From a checkpoint of a small contrastive image-text model: 64-pixel images, 97500 training examples.
Rows from block 3 of the image encoder of a small contrastive image-text model, named by matrix and row number. Rows with one number belong to one channel. Each number is 128 + 24 x the weight over its row's rms, rounded and kept within 0 to 255. All counts start at 0. Numbers have three digits each.
After each channel's rows are labels from the 100 images, of 14848, where the channel reaches its highest value: "responds to" is what is common among them. Only what is clearly more common there than usual is listed. The data: made-up ball-and-stick molecule models.
# r30: branch 2 reduce pointwise conv (encoder.blocks.3.r3.0.weight, 48x96x1x1), inputs 0-95
# b30: branch 2 3x3 conv (encoder.blocks.3.b3.0.weight, 72x48x3x3, transposed, each kernel summed), outputs 0-71

r30.33:138133117165138134130123128156126117121104123139132139124150159145126140106126131130131129097125117127081100113124113110119090107152139136144140106093125125117107104127155108127149187052093067117116100115146134116131088179146091120064087109117103111098133150164127165142155112127142146172
b30.33:125119074180154111111090116129132104163134091169114143122117157102120157107098108134088123097146086126135137152133150122135112155101125141143144100133101125129087141099124143115116124111138139106143143074197098133133
responds to: yellow ball; dark backdrop

r30.36:154122147147130144143130113128124147124118110135143122133121131142128162118140092155114103143144179104122117129198105145125149104163124134128114151163145104159145146136126139118128160169124114081148192119137104158119099183174174114082104076092163113136137113105124113166130141133130143139
b30.36:113128108186121070111099104132100159152129139101111133141154147140133090121105124138100072094127104121162104177129111090124129106127138090121090153110132123119105137115131111114109095105100130157152124106136119086092
responds to: green ball; small balls on sticks

r30.11:116116116150121112154146149173095100132148122120116128116155108142104106100103144117122174121108127121094134097124114113144154134134126139144220165071125125113163135131138104130124125118217119131140117103114130149144114124130103150144116123204090101113104117143139127132148123142147129134
b30.11:111134107132145146142109096106116133109152106131126061147147109159133137101119134139119113133138195141079117114130165120104112133109141132126172065129127124143117136141133071120144140079122102133126125101111144187119
responds to: dark backdrop; balls and sticks

r30.1:112154117149114107127135169113137133138144157138121133126149118136123134158153136144166110166116155152128121117113104148165145122156116125133142128152146142078122129122102128120098132083126154083149103126177072161111097185109147180169129214125152120123137101134115127146146127119143152147
b30.1:102100130129152113103080107102120125097073104122083163101152125163115082123111116119076150138133090121138147142138123106136088133135138136133095129099151128146104111162109139127113128113134116115158077095132098160093
responds to: dark backdrop; balls and sticks

r30.38:097095132121130103131146162155119147139164137146150139147111129159140171130153136127159131125133138128104139114141102130111083142122133137122130107152121156178117080140110119144138139083124169141098070117139093078092110142136105187196115186104107120125102121129126125150152120118141127112
b30.38:143110138089166096168122117082110099086115107121132130146128139120122104143122131147069145130137116123129120166138139144106129112137141135130160143096166122118113104112133093141109157158143118138152049102174111171128
responds to: blue ball; small balls on sticks

r30.4:141103100109136154113123112144105146144153106105122147103152125199102134150113120087127136110110118124122147117096157136126138125145172144139127115092104121079106142149167126149111127134177129109153098131105067109072124117084085132116121080097107150129116160153141103157138129144122158109
b30.4:150108117115125189149127169110140139128176138129092101128130078150134122112118167136143128140072109129110134141155115139119101131128099155117169123116164128173120154127117112194117086132160107109148139118108096138122
responds to: dark backdrop; balls and sticks

r30.2:108114127146136146125136117106135129143167120170125087154120140171121118121124130149150132151130120144116133132152138097136131095117138127161153112101149142139129132125091124148151109183115132145094220085123093100118097118195114120100138079074175140094127138141122138138121126114137138111
b30.2:121113117136145162163142100096141096149111127121118113103141099091148146140142163156108118157126124162135123161131162119106177129117101133087144076125158120147137137150103143152180083135118109138132114151161069117108
responds to: orange ball; balls and sticks

r30.31:127135147162130117126141104141111129112114142137108142100107110178131123112106124116128187127124135123144128114125176115158142169127146130120175141109153104116123129120176117125105062143195102183062133105086153170130134142145119140156092119145103123163152134131125126137155140132126147114
b30.31:143099162102153156154141141095138122128214086083122129131102088137162113154115159111146094110155117135137114117129083152120133143091086146124100099136129107125102110124112117152150083135143128111135121129123099115139
responds to: balls and sticks

r30.41:130120112092139134153158113135099128123115120143131143136134121158127129108117116151145121137166140128128145117132142139115119100133094105102137132141102101122139128116097153135133090084135177154123088182131113070150175153112126141193233128115117135153159129132136132164152128112142138123
b30.41:107089078059138120148120103110143130075130115145113145138108114112136104116126125158105145099114097116113128135134066101106141095088133131123125069129141125140113120131148121101128137095139148139144082104146111175122
responds to: blue ball; small balls on sticks

r30.43:079095101124125140124152158121138165126107115112136126174093129118100150100112120141131101141130156179157111170119130103140132142142146119129102132118158114098134136103125111160129122087123089117092109149126124120153151122101138110115156156174181118133136074132156088119158087161107099080
b30.43:114135114138136091142124100164117155114137144114102067128130083103138120096112118149101089092108138188131156149143134125149146133141118148088120105096127077130142097129135107144135108108115083134115112137087184124126
responds to: blue ball; small balls on sticks; balls: twelve

r30.32:136143128105140128096139148117138170134130125135150156148163100159144147129134137109103106165160095103134123123136118110157091133125119119088095118130108146125110101119084088133140067183132148098177100152104102153169102072102144162125128094112102146136173155118115116142115120116138157134
b30.32:142140120153125205150118102135094090106149142120128083127098119131138125107155143114153137094155080104169126101151094109128124098136109136117128110093162141114164176108103153130092113121136092125106133124153121154139
responds to: purple ball

r30.23:134093145118117106101126135140106152186137133171141127130130169145111138085156098107127104119110125131131126113069084140133103151124116157162167100134150145155114142121104169137132165159185152184164143154153164142135134116143155170122136166106139144147133118143117123110157119130112110163
b30.23:108074137099119133107117127106108103092117121120109158098143087170101119130110137108096134139127110136111108143132075119115114165141118109092111147103112144118134141104129132116149140113095118063131071134114073099103
responds to: dark backdrop; balls and sticks

r30.42:131129122129117146099151101113104141131133137138139136117181109145114141118115073129137126082102109118102094135122135097183136141097107126133120129121134121106125111128131132115127145175133078083161154077156093074175156131142129082123158152083106176098093146139114124127144117114137149147
b30.42:109113164126107159121106133121105138171134140153125124105076139121156139089131113107078112130104105123136129131156126108113118156115145147142122103141120153185070141152079141101097129105128140135145101153164157139074
responds to: yellow ball; balls and sticks

r30.0:146175157114137159132112119110123109140118144127123149138124145135124131102129114124117102128116110126113132116106124129133148136126133133111148134095111115116134131108107163123122081100108200190119138107096156105152187083172117140092149076119062071108136129136109150122088142119122128158
b30.0:143149101114142138145137150112114128116135084160141174159126110132106147115146132098155092115132107135145129129134091142121147097069162109139104091137122140114142112062112125104150131135131122116084194117153122081146
responds to: space-filling; dark backdrop; balls: twelve; balls: eleven

r30.27:104132105117100112143137137137144102125136163141126126133143107179109114152112119096124162116099150133098100120152127145118178133123101137149168129095141114154132146132093154118116098126227108096116111097099170117125139137129111112138116124212144143102121115102146111154124119144138120155
b30.27:128126150119097149148131082123109102108153120147100082145135130130085150116128126103111145132112160146098134139165135123107147157128137159122158109112159113128149130174092098113132095075113126130136118117080080136067
responds to: dark backdrop; balls and sticks

r30.6:133159101091113120129132118109140117126129119109113124118161119139129103142150120110105102095162123123159144150149142137139118168124152092113113159125110113077153092139094112121118185194091083105166097138161149146144126151149175131089177126178109109157122144128127140145148139121140102143
b30.6:111138105108163128096113080150123128138087124108088107134103132149131175083118116114115108105108150136092144098133129080118102075131114131094136117131103111127115101088106118127096170124127111137138068147134132167133
responds to: small balls on sticks

r30.12:154124114147139121117133149132135145156126137122134143143111151105162129158106133126127126156119171117151151125110130146124153124117123127146121131127102157126118110139133153136130164137132150222168123145155175173080188156098109069141161155121160134127125091124120086150178111120135119115
b30.12:100093112101147072094110115106120121110103127109095091111081126149115106130098134101107110126111104132106103116096116118093111110160092118102104168114117137099118098134177099100099117098104134117130127095090125100119
responds to: small balls on sticks; purple ball; balls: twelve

r30.3:157128106170136152105117148122127122137133153141124146106136117140132128119133120129144126143129113141079144171138144139152126135156142118127154138125106167107123128098111127132115133080123123094091245144100127114085076134190150121110077140124093126107125135135121131133160147120143112125
b30.3:134100127096140118178131148106132126133115105140144145103113134119117136142141134117095137110147146120135110129134192132137156163048129106150151061127145137141108128170118136145147143129135116123136168108167087122078
responds to: yellow ball; balls and sticks

r30.19:095129103147120150151119114135147136118135149162136149123153124119147128148120139160102132118129177107145127097144121092110132131112119161116104128157125120153142125138128130139134123147116170143137111152092095080139137189099138166225107204102158135144142134097108134134159119106121122145
b30.19:106084114084141125135142120137079144090131154128120133121121113132125088100122138144054131110113087123159112156158137088120126131132134174110116143138136154131111139133136104128096148132146144134125058104130173144089
responds to: yellow ball; small balls on sticks

r30.47:132133127131146113117088129113126121126132163136109115113117103084115120122125143117120134125125103109116100148122141107173116120114105142078109126152130105110129145125143132140123166111136058070088114100155147125141066175140100074155105140119168111098127171167117146123123169112138133172
b30.47:121080151133108129133100127135146133111117137122118139146129079122110108102139109116122086082104084102150142112089132124138148118116096090125104072108094092135114114088091148090138126163100152103136156138128091135094
responds to: yellow ball; dark backdrop; balls and sticks

r30.45:142124133117110164129121125144171119135139149119105101177155105146137151120166118141139111126106160143124122112136122129144130150104147133130142132154144135159131133136128151120148141088137177182141115109179132137124148086114113217098171135126084123063120118140126096168147152121153112112
b30.45:109157070088157118139128112080127118105110114118103116104159134170140091130139123145084151153109131117140122122113114079125098082123151101090142106117085140129109110116120174103102098116108122112134114149143108168120
responds to: dark backdrop; balls and sticks

r30.46:106111134167146130110163146118142130135120158153150168110125139110150152137075136159154120147165092109124151121132110085126137164124115123155131110101142124153130095114097136131130134114118130109159143081125100123154112092081101144075112114154058089085162156160114154134114156132126136127
b30.46:115163125192134158092138085102099147130152134126150131125141149170144152134119130137166147108123098107191107101111114132096135115113140131109141095119137131108119097106081111131124106126119122149124175108151109109188
responds to: balls and sticks

r30.34:137119144141144133129157120144136168120125140133138130143113153122110143175129120142136141139143141116148157155113142113120113127127142154106162113119135120150122095149126125162130145182107130165127124116210195196083155181150114065123169137124141131133120112100115110136153127102144116101
b30.34:124100110131139074111090132119106151122119151108102116112101117156102111139105091109145103097105119124126111119105127126116095092185071109075112173110117132128109094119159101124115123142100129102123133108093113083137
responds to: small balls on sticks; balls: twelve

r30.28:123131119099110139119124123166122111132092103157120119128112137115160161129113132133080121126143122090116126138100123132139130140119126113110112120083103155152119170115108106118107077140089117062126108130119097179155091112079100174112135111110097065136163149126103155150124155110135161139
b30.28:142126111113119168143132112109149112151118118129134126117100101107160114120071101128150102103132069157146129066135128126139149115113086115127103099098134147119159154082114159110109126105121128121073157096145094101138
responds to: yellow ball; balls and sticks